From a checkpoint of a small image captioner.
Training: adamw at rate 0.0017, 3600 steps.
Rows from block 4 of the image encoder, named by matrix and row number. Each number is 128 + 24 x the weight over its row's rms, rounded and kept within 0 to 255. All counts start at 0. Numbers have three digits each. After the name is the row's rms in percent of the matrix's.
# convs3: second pointwise conv (encoder.blocks.4.convs.3.weight, 224x224x1x1), inputs 150-223
convs3.39 103:128131125116086116121159152109143129172130117129095103156108125163129153143107130092101133150140162166151145128124133104127092145136080168095125139131140101152074119102151117139159136115135126099108173150125157091163146129
convs3.40 102:129175151160138110148101106139186109140100098175135128126121113120147145124093137105140173149155149085102136126118165132184155106146148138129150128121132180088164105157137152160088130141131152165073123143110123115114122136
convs3.41 100:149110158084132151114155117127140110149145101096129131129149130124157137148142103134133140097117162155096167128082143110100133167148143116166130159171123131107135153161158113147123131117134117104116130161132175109148145088
convs3.42 096:124113107103121129157103083120102129155157129179142127103154127126107105114134152105113139113108154115172149107151095146162143102113114089168137118097113108131135114106179118137105163106131103100111142158145117123133180106
convs3.43 100:158142176154088100105155133119125082132116150138161144131145143132128101127083091162128142108145147089120135133124097123104103151078105099134089108084134133136114126129141128133100135147139090110130141139148118128109151122
convs3.44 101:128159132116077141082084099142118122118146096122123140150143092105107135127156115165140161107129132137158161164075072112160086160149102135160129079127122117117141127130147139122135137130153072105116099109106162110144129117
convs3.45 098:102134134109114156112154129083144114115113121093107139160115157164181131119153110121128115193112145112130132115110142095168125108122104107147115096159103078127148121113147095119157163098154084172150168089132122142110165124
convs3.46 103:090188118157084156145109130107131142123140121114114094101160136156148082117121126174108120149149116150124162144141162170098146094128143123111100108118159152119146142129129107092086109076114143144134101146156128102087158145
convs3.47 098:131146112122127134103152121139107106118130140110144126108144115148139117104100113161131121136160149099151123112163132080128115120144134081121146113089172101134125148108154094126161136134115101082099143097115143131140129133
convs3.48 101:129123153132139115117131110084155146140100096086149081102121097133139112091152157133144123170155127164126077123152162092133090134107153094128110109162146066152106097130127149140112118130122123085165088124172130147111143144
convs3.49 107:143133100113105134164138135102154176150130127113089098150138134108137148100091125135124171082120152081102100110154178161111130116119155110151144107105162093123115101142093099108156152137124129113124139112121101121132078158
convs3.50 107:133149154126147147168136153137153079151135128174106107159095122120100185115099149132144150136156179153119138140145180160123106118128121113109137159104178104142114090089153155098079175135120110109120116159113096159105133147
convs3.51 101:109135102152128087102135149147142119126123134148140120111137156122151122088142092158126153162130119134107141123122153127097149158138152139139179076103150102149160122122118074140173146085062118131131143114154146133148145140
convs3.52 102:125164126101152172116141126145165112131100133134104120144098130154111150167164127137188099082148144152161103110151144105147138119143110106083138139133118154179110128140127165114167120116091096139099143156146156085127163155
convs3.53 099:118182143095124166111119153124120093167086143110102103126084152144112163150095120106155116159161125149118098138138102082094099115144134146085157113108118094150113102156121103103135108101101133141137097080146105127153082118
convs3.54 097:069107173100167156111132162133142159151176116086098117131104145168137118124112115164154164142080145095143144148152137142103139110131123165134125144092179122112129094116140140141115148136115154086096129166133114101138140179
convs3.55 110:150111112150100142153139116113140149154091130181144154143142131176159151139181107153164152148121139090128146130131122091142108100104137097081146121117125115151106147119154098173144121146158118112101124108130179119130105109
convs3.56 105:114171119163137134156156146126121098097159089132161133096140088154117146159140122176102154172162117115147149099157173157162103119114076126112110123144137157097133132160113139141143142136089140150128130105127157092091111146
convs3.57 101:165084140131116128140122143160153146165142092158162123111146095184105114156100150147116097172081097132095080166108096141139088112136103110125095098102107160117160101150104125107139127110089165118134092138150167153120147133
convs3.58 106:163121126167092128124137176152147120137122145095156126119122127174147106121098120101157101103128140156132113113087138123112173092133145134119115104154105120133126075129194108143158139152147148133122079147090112171116136121
convs3.59 098:153111102121110126105085112098146149106127139150159152094141100131141158155113119139112093176106150160137099143131132139166121159119134134092085087091122137086109158101111101089119160109154146125099103121153152096089107151
convs3.60 104:137126124141133151087130132154144119161125152110188150124146152129111122156130107159111118118131128137134141155127146145140146151119108157112149097155106119136175158158148115144119111108088096115128095111095131130146129151
convs3.61 102:159100136094178121088143112157132114112116107150130162114096126099124140135096131082122134139132089116116101157162123142150137159156151094126143114159146125134134146126123123121125139121124166125135149135174140108131136111
convs3.62 098:116158120116135146103148098139122083131170117110085153123110148145116126134114155154193169108151106112115155155103111104119127132121113124143103192178104108089139099125137115124153131096132121157142165123091079142147146117
convs3.63 102:111114140128091140081124130131107097103110087167102105089084101118156135120134115121140118107121132112117149115152083084122149098112087182097117103154114109114153116150163092088147122147122126095104169107132107104169093099
convs3.64 098:148118110101140127166125113124103118111133132139089086110095144159163167132149121141138162152119127109112093156159151085122152148106116103118138142176149085111135076158129127130133144100108108100096169152124113137103104149
convs3.65 102:113145165143144137165106116168138146103131120153137109124176126112139156126130093104101151105156145140112107132144168125115109157138120156158125125123165120149149127087103117099123164118163105169139142082170150104141159079
convs3.66 102:130099084167126087147109099120112155106099113144113122164141136140112144164151146127161103110121122132163103112141122136137131100101108119142127115131119151162090151144093142096117145119119115118147140147097131114108146107
convs3.67 092:128100144106136123114085110121105126119113061102125082126145133137169117190099161117131150165091131093138144113153121100142177099130125156095132110149129152095085176106116140111148151169120167142174130143133129096124103114
convs3.68 104:168123106127123128122130111125118115103124133129160103125147105152107129171110118164137135105164112098121144118107122107106144109125120091114159117098124184152161193145134130147153116120088155161102096172150161117114136127
convs3.69 101:125142112146149161149164143144120102120130145144166100113105153170123137117136094151164139143104117119105167106118109123131092125088150105140141122176155105148094103125126154138100161122092107117124120088154144162106119089
convs3.70 095:128096128120176115120110133106095122099172133152113126113156134155164144142114109133110134145086111147127096127150180130117162155107136106132152087088107145154085095153125155122135175130107143148152130115159073117125115077
convs3.71 099:143104081143173139119169127130087107147153139145137093163124146106127103130082087135124138187139132163121144116152130133143088145090118127139163100126118127147136139141121147136089155116112147100079137090109169124071157154
convs3.72 102:124113101099147167117151138144136121095132120149130123147160130159120117106147099169132127149098113138137116096114071150128174127124129119114080102110148145103111143117139180142136120110158125170148110114151145117109130099
convs3.73 101:144099149103174094085106146164134142158094127144125128102141159101129123111111116115154155082125172122117146113112113097086152121130146091161141121180103131151166107144138143116156130150128117135152077111153148167180145078
convs3.74 096:142138101145103146146097158121162108138139111170105111169100129096106090089098162106100111105118112092144119132120092108149093124148132143139099164160113131096176107130132094141101145119131130096141127113132109131132105125
convs3.75 097:131138167175162155124144162110147133084118139110108171115114098119107116117176131086113130133142122085148135080170147136113110152146118121159123156112127141117117074108102122146109103096185108149108153150111109079078093137
convs3.76 097:106106105156160126105144094111102137177170119113107144095088149121106106135119087111145123101101093174154112159104121111122097114110090132130149125133115132105171145096131151153091138095146085125080085162164155117113154114
convs3.77 102:083114107109158117166100099109093133131112100092155114118143107156110122159087146139155155112154115103147098138176161168144111131104126177149119122113136141133105113101138135173099162132127113156146124154109135135107115107
convs3.78 101:163153151123167142104159159127098151104151127134142156138111120111153108148093112132100115106115145108180101143166162106130171094117163139138118121138135119158098152138130083121113099127115144129128131145143149107109144118
convs3.79 100:154132135150188107138130129087112125137121092135082092106119106127115118161091157111095107116100165110135189149116097083155110139145129160119152165159153106160113111140145143126169109103154140122147115098144135147118114097
convs3.80 097:101163156141124130134148132156142112169167093156107105142165145099174136134133134107131128081136175125141138097139113144194097121127146120077099153088103162145138107116117105123136074112143102115107147138113118127137140096
convs3.81 105:108120137100121113111125097115134121110092103095110104082079138172150157175149129101166107175140168093092163150145119147137092148150134085147115179068123123097088123139105147116158147095165097135097169129143084092145135130
convs3.82 105:138167102090093104151174137150172142142092148155068149153101157155110098144140138123114150113130133127136158157145118147119116094125135134130126128111180151092140152098140156127167134104108117130138165106167125129151080107
convs3.83 109:112106094125101090154165110114147159128089150148105132124098093114096119146102131124112130125108118115098105138123175104127125188132124139110106115084163106169132126122116141088094153131148109110108096127155137116121138097
convs3.84 100:125124143130112111170141123142107129109115098177120107146110134091162103090126108095137168107103141138150158195143086143117149162158100119121102148150146154141132126151122100127133117125126106149135117089135160128130173135
convs3.85 094:118092109136121087140134149129133070103151155094145157075137107120159147086135142097114130135116147155123150085159166136154117099106137151136122157085136144167177140080129111135091129112140131119128077106103130154118134115
convs3.86 098:101150132153118149135131114143131109153175115101122123121117155173098154142105117115131141143121123164141108158105105152148140164117117147126155148137134119134105169106097142087120167144137124111116100122144169094166105140
convs3.87 105:156105103137120083114132109126146081146131165156106089102158110112113117113103127149137123110114100156137150095142136092134110106153091119150123153140150095135120140161081140158130152138142085110095165148117125112121170160
convs3.88 100:162146095133159142152100162136133094145165116151174108145117110133155106091112141143109138105151108102122163106166090083151135160158110119153125123114094161167169108153107148154146161108142137102141098106131166124115128167
convs3.89 099:127155136142158090144141098119113083127129136142099112133103161089185087141148135150102124095152129084111131107162114146121124121143151124142159159107153126136097112126137105117129111114095159148119133139140169104153163115
convs3.90 099:151150103122136105138188158132124174127154162128100166099104101112118117152138126128153114142135110129115091143154130131103126103148165121109113119148078130106142105133097142119146163091147164138140116126129118171128110142
convs3.91 102:113129160154136074120116116128159146189156155149146112101139141131123103126120188084133135138155122124130141165100138084118143143178145109093118108150132139099152136164089122130122145135125079126173134166102129114097131131
convs3.92 105:105154139152149099134133111087092119161175100121127173159133170134156125148098155111111157152144124099084126164150141155163150163095148148129156119145147119101141120114153153152115160132134108101074100144123109099114088174
convs3.93 105:087123136113114120109141175100162138154157112167133116075108103114114166108141111123160153143129152112129137114116110148118115147085132140108088110139162127094134105119158090131108129173112149115102111097132109134090150167
convs3.94 102:158135108157114129118144095131145137094153107132141139115100184120075156178168163154134129167116119103103139104108083140113084098131122078132131164147162113153157131113139116139118124100120169103126116141091112136122093137
convs3.95 101:107140104131134117146129147165083101099121095159132114147135154153137134127096109107132089125084110106144173101153155131111119114112117082144137090164115113125153152119162130091110118161110083103090148127096104083155111115
convs3.96 103:134125082157100105108138115157150112129107106143111149106137122169143087122170110159131174114128129089133144180097120151136173108135147123143145121098128181128167141075107120088125154100170118157135120101138147104165122145
convs3.97 094:121166103129144124158104146140146093115134134135163092107102115163148154100121122101115167159097146103140130137117172163126144098120155147155099134161145154116150132124150115112128098131099132157160120095128111124095136107
convs3.98 093:139168098093130104120154167152101156083133117129107124076101136109090166161142061129122154119132175141177155119129143131107161130093148098158121098111114126108122116120147097151158078114148099113158134144110135131119107167
convs3.99 099:151178145123122138089128138107157117140176131170113150115122149146133111157128104113149136174102138126094122094145149112148108154123109109166093105139164101108103120106196101133117111084140078142080152131139137107095163093
convs3.100 098:101061126108098097146139114141152119105134104104118141128119144133142141101162127156157172088129108103151123123135105137097140166131123163101150099118100150147137178079099123110086133132132105127113104154170132103109102120
convs3.101 097:131124133115156136120149135152078151130114116092096137094145118157194177107136184125121117160080155137085132120125092107099138133142132130119125094114149140141139121103142115152150123145123136104141100117130159147094176157
convs3.102 100:152118153105142076132158107099106156141099136140109137135112121122153150107129146089092142111138111114177106127142153151118155124100119093123127162115119161089094131112164125092151159122124124137100112126135079132134134090
convs3.103 100:131179126112140101109099159162139118130122100162121152143155084120101147123161100097140166148130109126152135095142127126163175116130141095159134128107128142121159156144121170096150106130097115144141153104154093134076143162
convs3.104 104:144131139110169073166109134093114107112094115123160127143085085127089132161143111157120156133172098101149118142111072136122102117084113110117116128125108125148151123167111145101159163134109115119104150101156111144138113107
convs3.105 097:087106080139098110157157124106148141090144122101117113149146120092149148176113117103105146106133147081137156128146185114141127125098114150092112150121160140132103122142104156139140117116105123096096120134134110124110147137
convs3.106 104:136107168134139144168115111116165127098123154155126143159151099149126118110141158128168122127109133130118145087129132130150146122137105147094148113124124127135175120084170150142131139101159095132112133090128105129138157163
convs3.107 101:133113151114097139107133082162141105137121098168141153113154155179152156146169133120158158131163127109098138121136095136146134145115167161121168137131135153104122104141096160178152093168083161100125103146091158123138114135
convs3.108 103:173135144167114129086118103115099187149127141150128162124148120128177133141141160120121137150106147164139106160148114119133140103133161111104147137146149101116122133154113138101099138147125114128148093141135154132115175179
convs3.109 103:130175121113134125153156140107139129165162151121138148105151112135091121132109126167132131082133132124115161180128108084140105136137069107140104145118164107167138169119102151107100160131132089133138146116108109162107137093
convs3.110 103:119111095100114155120133081134111077113117132100156125073116106177148114131117148110175105150172143094131114130154154163111095117107168112145144149088125162112100103156120175140129131151111134118124139139118143129101100104
convs3.111 101:144121137143174148143094125139129118147138166095147148117099107103148094141071159105101094147178129157138112100113150102108138137110102133109091134154078163166145139153126164144119116115124140141111092133132123139115154167
convs3.112 098:146141173147115106098127139122157149144132102133148138108163126136115130146162138094132096174060136151102162126101093133146145142154129152158139097157097108144126110123155158156148118150165085103143100132142145123128102137
convs3.113 100:135137148159114147150088085149137123118112155111132191144137106138143112109163145160164148131160151145121090127143160081156100092138155137110138112116152138163093131084153110107178090159137142134117110140135085116164148146
convs3.114 101:080158138089171124100127116128143150153150153140090136144100144124116157102112104170127115134136186111159125130132122148101129169132083133126137118162078121093115085175109090113165143146125124116134127156143119137110173164
convs3.115 104:155146092130092079127133114155119113103107115113148131152083143149115085090106131099087128155114106089108107106135140120101118104088124145123121119107108139146136114099151113141160095160183132102148099104147147121143118130
convs3.116 106:084135166102134135088142126143134112113090120098106157104105099150111122143114115137149166133102112091119096167153104112128140115148170098121121177163105108188127147155136149124094106126103120107139115131104152151144173160
convs3.117 100:155099105103112150171096102114088121121102109107156094128073143148151120121156105125087126103110125100181144088103134137152122142120113102125143126139131111129146092126091133142143110121149156127164132121120112125142101130
convs3.118 103:160141093163131123058118145142144132117114120135172076150123110104181127144108160134162121145098133114102114157118118141094119103152140150103128142106127109143118139159152159112144159156101095099088110150118100133111104093
convs3.119 104:136122107108142080151183103149123122110148087130135137179104153136126104135093169128107100163118127135143175131093143073154112147150105084136163100126117103101100132142125132121123145128159130132140150167136085134097132158
convs3.120 098:108106157128098105152162128117138109097110145101149113136116148127091137170091170143113097138153099084127119154141153148139126116123130157099159184163132127149098139157117090112116103158144124119091124102167175125123134110
convs3.121 102:117100096104085094124154131173123121104129137145152131138116114165161178095119152111117126134113145151105125107118154092121132180069088103102104131129141091084133085156148172153148124103150115160159152153153157161146144132
convs3.122 098:127102135109137156111134090098102130109103092094103129096175100094163141177104112147123109122128100089165106110095149107143103158112100128156128158098075088091176147111116166120106132149130147087123149163140127122121146101
convs3.123 097:165134138111128121138109101177069088086121101144140146141126112170128132126144102082112148129170110157165127123102139078154119141094154138130086101096152128110148096134116131172160122103106152153121146105107181141142115113
convs3.124 098:091131152176147098134164154119145154137104135159128133158133149134132153155149146130157142130121172118095152110125069089126148140086138154154103105156132136137115151153150131142127115134118105087167126152174172109157182120
convs3.125 098:088137115107122120110126127096093132112125172111127138157142116184182136144132169157120121139086072135141117129164119109173104091134108153108108110139122158154126164128136155099103148138126126079158099122151115091129158101
convs3.126 102:159134183122134104085134117128083113144118103133082134110166128108110109112100137146141142142138143123140141142151148141106129151126110105121148148109110147100150130162157135173114105138167093140083132171128103109089159131
convs3.127 100:129086078081131135129131090171108146124134099167139113147108092116134122124104100110160128160142139126139138149107106128157150097158135151153127171150152103138149146124088131134108146112092137110094090156122119143125126146
convs3.128 098:120112117122166164155114093099097126123125150170121110164120173123142127093175099103172100144134122132103129114139187147162121136158106145121115116116110104113121138132143103133130108101151144139176103117087140136096151148
convs3.129 095:117117111133135135108165112199137105135137153157138119116095129101129142090132106100092106122126135123132125166147140100151116195103166143163141167161127119124139147139107174129112091179100112148150141140087139158138117132
convs3.130 109:147154137119140101156141154172164121145186079102117092153097116157131151099126150122116134162138166113095128119108120162125114146167116098147142160148163143150161097152129154168143153126137093102159107111102100124174131149
convs3.131 102:087143116167105146095124115108118152148155113148170164130081162111152144142111128152127131181166102145156147148132135063127116129116157130134090141129101102121164096116149173115140156095135091147133116169101147111165144150
convs3.132 092:132120145118118124098149057112114142162087115144136125186126086143150113098126144114187166149160150149154085140141170166144132150103153129152113127094138134094104117157143083113163127128151118111164127123182132112161102093
convs3.133 105:128110114106150128132132154140151152112127105097138128115178111157146110131103113087152117169131135087136131145151102083140120170138156122110126093081184122122097071115136108153153104152106103148143108131107117141136134121
convs3.134 101:148160092161149092129163134141168121127099134117163131108086149145131144131123125155086164160155074118136157122157143162115091078161146087116130118136116136128164118102088122131153148121110145124111178125160112136098124098
convs3.135 097:130139109167115144118115133106109078144171173081115131118149177117153161154152135148155114092110105093134144149084109148093127130115117148140102116147101103119126143091108131137140103098106109157122107166085081132114105113
convs3.136 098:150138171134131129129157129167123098146141133101157093124177082140124093150092118134132147087085120138172158146135118164075139108113156107130154099136156132131142137111182111136123168153136096089122159127116178160078170115
convs3.137 095:120122096132151115137113126100153100138105189105120135172110167133107109136122140101136150150145136099095119119154148140157124114138148103150135155134102160175130135135096128113129094103146119105151094091143148113150128147
convs3.138 101:135113124144111160101147106118143134179092115176149166118083108146089101105123149151097140102152159102117168119087112167158098104143112148105109134084121150137125111118093165150122092147093090113139134145138123114108144157
convs3.139 095:126159126166122121111143136126155132157131115150140102116142088143135133098103133124113141113103134148125148129141117119157150148097115088122106134119157150133111111105152158121173119126110102148107080170158093090125164136
convs3.140 097:094147116148152120117150173114155112101132139121087089133088150170112101080117122120147176120138106119128118148145091105080126087132132128145103083148140168171152133168146143138121121097136170153110120168126120143122115118
convs3.141 096:135098162146129149124138133162108092150135085142099131142107156136141131106139119122103093140166156144089089109171135109116099117127130142117099167098157099166149169084121143107088120142127100135134121142163112094121106152
convs3.142 100:136114151178121108111148169114103134108117117114164123123145106140134129103156089100103134123066117115097143136125169088087156121131174121155119141130074112128124100119134129109182122127169117159131128117117139166162110137
convs3.143 099:107090140096109116135173149108083119091144161139148148116148121179128139149162097091125158130126090163100149094121120075091140160149097092150152156149136118167131101136101152131151099118091142116148132125113166128101136160
convs3.144 103:155135126154154155170125106101095144109144172102093129159125152149179154155124095125127132079102133137142106118093097120104150150123136131156085159120076121135156109114166095141150108106183140124157122129154123137122146128
convs3.145 099:131108166171146123179142144147135139155149140147174175114099106168135112140116125101129106079107126093129166132113151114093088107152109111106133099098108089142161128165096134126109110130132140155097119153137115119127137093
convs3.146 104:123144139086156114137145167114131108112111130123105147141140143150094125139100167100088122103149173072173135115137120160180153110131145095128107083139129148133137163147156126136113122112100127138118164112135172097152102168
convs3.147 093:147140117155118146111139137151156152126072164112156165157127135152107142160109119101076109132090078096184145114149136152147107128115149114097168090159114089141154125117081172132115116075129122177121177137144119099102108139
convs3.148 102:174116107136110132089108102145096155109096112142130128138130103100138156118114146151119149134106120151119138125176150149096122108126172106180135148136122104107147167153170110179155133102119147112160099140123138129149119098
convs3.149 102:118156114136146133132127137161112085130101114129107140112136105143126154119143174187143095086154096134100107139167157105121127171135116114158131151134153119115154123131118124143110092177113135086162122116115123137099146098
convs3.150 100:110133096158133118124071155105126094124133135135118102096102125122129113173127111102156154137129159132160124109101151160092162138108078113157149130150104114141122153145122120134085123113157137083144109118152148132145134137
convs3.151 097:141132104123128108148178122156105107090115093112101148112089145144157117072087133144091159134096141120124125113091125089149110144108146116136125145102147145148153097158127163154150152138104146112144125154105134148091168188
convs3.152 102:114152102093109109115125110099142136170167129129093124118145135135122141159141107136104138120107150158119113113150121105150134121118086119116157109156149145147106178086118085118067157116163115166169109166129098118103176154
convs3.153 096:162106167141164161101090116100145125151126142160131145127114147140129098127153090163098115122130125153154160129111116165138087153135117105100185169118154109117090171146129141093118098139188108074152086154136119091096103152
convs3.154 100:139091141138149135105096148122120074117116153166122085116107143130098152167138144133145114139164174096107116106151103164116116153119125138169109101117120134157117144081082159127120131134128170117131127107102090111093134136
convs3.155 101:094168115137108144120154103145129095150108161075126137141135113140165184164160155180138132128146093107093146110120146178125123082174108115112166145166152093162124099106104087150142123129116098128126126164096177147114135144
convs3.156 094:090152106119106133131139138095151129080101117123152125143126158096115099139120129127139128186137116081130158130105139090119141098111098147107140127103149101132098128166169112154106146114168122091099114159110161151099156113
convs3.157 096:155120148145118102134163098118086131113127142124144165133145126164140089143138152122150123160132178140157144125138130136143103088104155147150108111140148180104120135137096138107180145112169168149172123127133143159104158131
convs3.158 100:118106099150115182107163158143101110091101111086090131137146100143125145120124121153145116104135140082134135153132136109136159155095161146117120166180113155141159109116109105165141082130091122123113143155118106101148116087
convs3.159 092:123174126140148148131127096140145121145101126133141150106135095163126135103154169078157130146130132165084137157118115114098154135133140137125146137132124069121116126144118136107147143189134135078134127086118102146103106094
convs3.160 096:150152172109143163141138122180142103122140105087102118135114147108119112172146155110146152175133165066171103103118147146127142162096104118092086135137111069128094146150146131114141196126103092129092167150079085103116135102
convs3.161 103:133092148106130166133100143112168128132137129145127093134123102132113184145122145117125158163137114141130135147099124097118119092097161150155105100169114120104126109087126125141124098152114165143095142107144146157151123146
convs3.162 099:118132097086156136100149124078148163152116103113174146142099158126154142105138157159125105124120161114102116128119168181147098183119101110136149102119132115122123110087112119151111132085121093164118102148123141106137133153
convs3.163 097:119140116106174101142111099109142142159153118125108115110140096118142148108125154136089156162136133163155152102127123096120123118142100133131088085147124108164083073119128103094124153111100138153145138129130156096153082131
convs3.164 103:155149150119149096154158112113099157071144102147122108125121135107109129094166136145152109127117143126107138146117169116157138133103101094150125096092076135124104142122087087134132096160105155147102115105122138135094176119
convs3.165 099:102108184143087113099162152135097132148114089112153073112155111137114097135158142151112158085115095101156169145094114115110131183133122090158129118125112126126134135155172097139125151113114172100115095118124117114120108122
convs3.166 103:102102143143138162122142135121090100189133142108090127104164106104156118173116151163142143129083111141088136148120149126128093107129098122135130145117146136098146100126140141118112161087119164088181096164142156135118146137
convs3.167 094:125153145084152158158166134121139093117120159141102112140124131094150107162141160154165146090166120109105134129169115125140128137104138118142156087140146136090108145122108110189128106107137153120144100124171139124151120160
convs3.168 098:114102109125152144103127130173107137128148128124110132101124077109141108110153100145108134098096109133141115115164167099174102125103154121093092098184102101092132122128137151169115114175148120097119138112102170159135181136
convs3.169 097:132093136159093112107161104138127109148116132091158128112126096142110089117106102131136116099125160126141152112136117168157120128122139117118158088132081137162103149144129140090083092115190121094124136152112099133133147149
convs3.170 101:093099101096129142139147114113120147139094110149104138126137094165125120099157154155145104111153089104107139113150098099156090156121142109112148138166145099126129145082109123109147173131134129130093131138132090103137073188
convs3.171 099:151137122118160153107114109117175166127141130118118145132124143145161145096110095124165088100125104156155133166155112135099133121145097125140098072090132157161110171142141147160104094117124158125133100127126172083157125101
convs3.172 094:092113114109134168149137101149148156152116126097157127103126141131133141130136143170091101129085108126137137119119110162146168147096127178144107112114114137156131132117091118151127121143129137164104113118132146107151105177
convs3.173 092:128133155114150136113109134131114101142119137130138130110141123104130177136129105134159094097136133121079125103124101121154161156162151092081105111157135117164163161123133138088100156071116100119089151112149152135116165148
convs3.174 105:122126084103130135115130133131136104150134097100097083061118116087093130136109160118110150112103146113112155088170084093136118153111075117170149118150106111111148097113140142155140095106124157112125128121128148136130127088
convs3.175 097:119126147141132100137163152131129130162090151103161170115163146119103141133103109117138120116090171114159116104117158167085103135101092127158141131101160116154113125133102137138124147118142086103145090091140116121148163123
convs3.176 094:133122129106105069091137117133121091108116149106151118126119166140110130135097144165093125176132142100136135090118132140115120140151125089088121145132104091155141089150108142129123135153097131153114128102104109155127126166
convs3.177 098:126126117088176172117123119103086146131145145115092128102080151094130177167113134082088168118159097105152079062158131118119138125081113154139145121093131129123153121132125096161153112131112113086113123139107151171095120129
convs3.178 098:158167134134170123150159069115098141108112178134144131172155165133139092100102165092125115148102115156114080119154113096147086110098118151126182138124172165135083120097103112118144152128137085133153097113133100121116132111
convs3.179 099:084135127181108146148150158124166095143081182133174130131123105114109085150174142122156101158116101133102096093153128123130116125118128108119180116115119106103145118118125154147131141175107131118179143134112092103103138094
convs3.180 097:157129123115155149154133116141159110089095165144121120128118089109093125120132173127121111114109114141080103122157153120120134126172146128116159099120120113086113123111148164158165107152131105135104172104109156131115126127
convs3.181 095:155118125175153132106115112150113093141146118128138155099079136130180140137151158152152104138132100150122171126125132159172096163116126184157135146106137103118162164095162151125097141176101085127126113109129132121105128104
convs3.182 099:128116118081086109121150099142136136151100108148108125144141114152103074141149130140144125132140083162082108119106141136097142160120099158112120137163166125073129135093137109137110068153092094132101136132116152102098095131
convs3.183 103:113115121177088123164124155101104097145147104100145157136122116133157165155143136118142122129121102108097115142101120141138104099089179175073121118150132098081105104098151128151095139129157134132160112139156160110101146127
convs3.184 101:161122152101125141134149128096135101096103120109088119140132102137121130128124115115112152126094146117156101141140190091111117097111135138138124151128155134114142164148131147162143155122125150144116126103119095108110120100
convs3.185 101:137134093158122127096117165088159130105141106133174135061156165122112141152117126080139167139104115136108161094152118106116115071111146095156086147116126107119138092127119145133099120167162114088104136145175184134112153113
convs3.186 096:102118138093095165130141152134144089107158123122119091132123193127133144158139117168108104143154134109156093119196121131111118157160162112110087132151142134107165158150086131116133139090106127147097143093156160135137133119
convs3.187 103:134134130150176148200154126133121128169126125097134086088161123116128128143121151086144145121149105122118169149125131128146170156167103137148095128132118123127156127121162108159107149130115119118132111125163101138127129145
convs3.188 096:105105129136137079083153109103114117123113141085115176132127132105126098126168113141143112139157129117104162106112172120117138145112166099090156138126142137151090123138095114090170121094104132110137102127119107118121118129
convs3.189 099:117119140115092123162107149146106143101147119134113129156131117116134114112102096139142122143092129106123122134161150090092126118117147135146104102115153149102140139160083108113132152124112164099123158094154113134112146124
convs3.190 101:152158165177136163109120141127147146123101149154115109134080121110152167134101146141135114136144127115145103084153140093170072169139133119105138092132138151171105150105168126095098101158092154122148125123121108107115115144
convs3.191 101:148119092120159166115102113116145088152150171136105120144158169164095129118098062148110122117152146120102125149177135109142171132130163159129112120141114148124134155095169108093090114131115097145140163142122095113105162145
convs3.192 100:111125110136113124154160112113118144164142102141154071095096145150105106151106124091133088114144134114157159086160075094101145169144109152091162119147134129110141193138115128074170165141107131101110112101141162129165124098
convs3.193 100:123124137139153090114141129150141125133137180140126169165105169135177078132147129149107121127103148093137141173087121145132110126135136155100123147159121159145087159154118130120151105121110114113162116072136155122126099144
convs3.194 104:099161110135147100141103156095089135112156161121112105111160104122130155123131155167107105109117128098108184132120144153126136128142114121128139102149134141166158171101173121095138093137111127128116137159070171127144165123
convs3.195 096:134152143118120169109125153119151091114128107167160140113166140133144172102094146110119148153086123105080118116119138127148115128128113156119102090140122077164160104106125128150149099131105137132112152125111147100140086094
convs3.196 099:128108115093098158117134119128135115111151082130118126109077099093156133122097177168168133158077143101090145112151113129139155093111147095148102162150090121126158104103081160150153107121128115131116120124154138111116116176
convs3.197 102:127170107118099157168154119079124131141148130099123180147145084128188141147141123148150100104161165136134159121149140109185119166129121139108155126113122163135159120108162099093079146143144113105121089105108146089143137157
convs3.198 094:121124101131124170156127126120129138140108114179125114088128140098114111130119112124111127093170104110157168127153112136118092118174141135114158075136143106134098079136146100115097122085076096159127139118117103126121134146
convs3.199 101:103130163119131141114110163159167115119150120126122104133163173104127123110099140148130130098096121089120108106160113136168119156122134123165141112125137142131159122125122089125173150153093154080115098126089178114145138136
convs3.200 100:118109162163113156125152091144145075132106131153145101122096146147156141144157139109107127122184121150102132171093108137096129127107120095176145171128172100127102150142117163110159122102128106146120113125141101093144136141
convs3.201 100:179116120120126082132125106102110096163135125113126148100134097144134168132121144117145128114091155117120153093111077151124161136103166163144104123111124143137152172144110146139137154175144136115147118144107147166085102138
convs3.202 104:106130138125143141158153161117138116145127116102124107136089184111130129128106139101159133094111129140121148147135121169116148144152112097119103137134087149094140163141123134136095163125138092105087146106125082090066087115
convs3.203 103:099181148104149151101121067138128078139133078106121180129123129152100136090097138129119150121158111110058127156155157121106118095113154112119107145106111091103108152134142120132145098161188130110108098118132120102148133173
convs3.204 103:149147143165134137137147118100144157153123146142136101099114153134145160104104153139109161112136136151094174110166117080125116153097167138086137092173081124128116142153153093137136164091168130151095111121156150125124131107
convs3.205 103:127162129107161121136106174113106142148119101125140132135111129134123130087128093154088122145123148128128151140111143114182090168145147146111110115133127074145148123171145125093080102115077122095125100097149103112108150111
convs3.206 102:116150095092148137156148088098126121084167113115140097103113131096117139103111148107117106169098129106075140109148114128085133164135141127171128137133113092098136139156121111108139152112099177133136111157118117113154127126
convs3.207 100:108121181098104168117097129137151093146116133158117131110148144100080117120145104163124124088153160130088112145104189154152123145165109135089091168113161139088114166140148168150133132153117147161166148154128119100095152097
convs3.208 100:149140164079113150099129129139117156121077098141156136111120145183152132101117139175100121098129103110096119123176136158155131107127118107105133101118153131139106113086131102132124113131115111132087117125118110078148105115
convs3.209 107:160121127111113159106124094150162078166134153111140116108142112140118158116116099147112159156105122142157153146105125121160128155163087154110083147160158160132140126153109089129170146146152117132152142113117115137090131102
convs3.210 097:120181133119160103135106176123083113147149130113112118091090168108150132161130129134141154127095095120156152129145138104166129107131097116117157079170090119152154149151147103180162128126145163102177095137145171112095127167
convs3.211 088:132144117133138147076153115122099140131143155178153129182161148093167124120135120101123165135171128104143080134147133097100155125166157130089105144173102138114104118132104144156113157099088113160130139135108150104118150158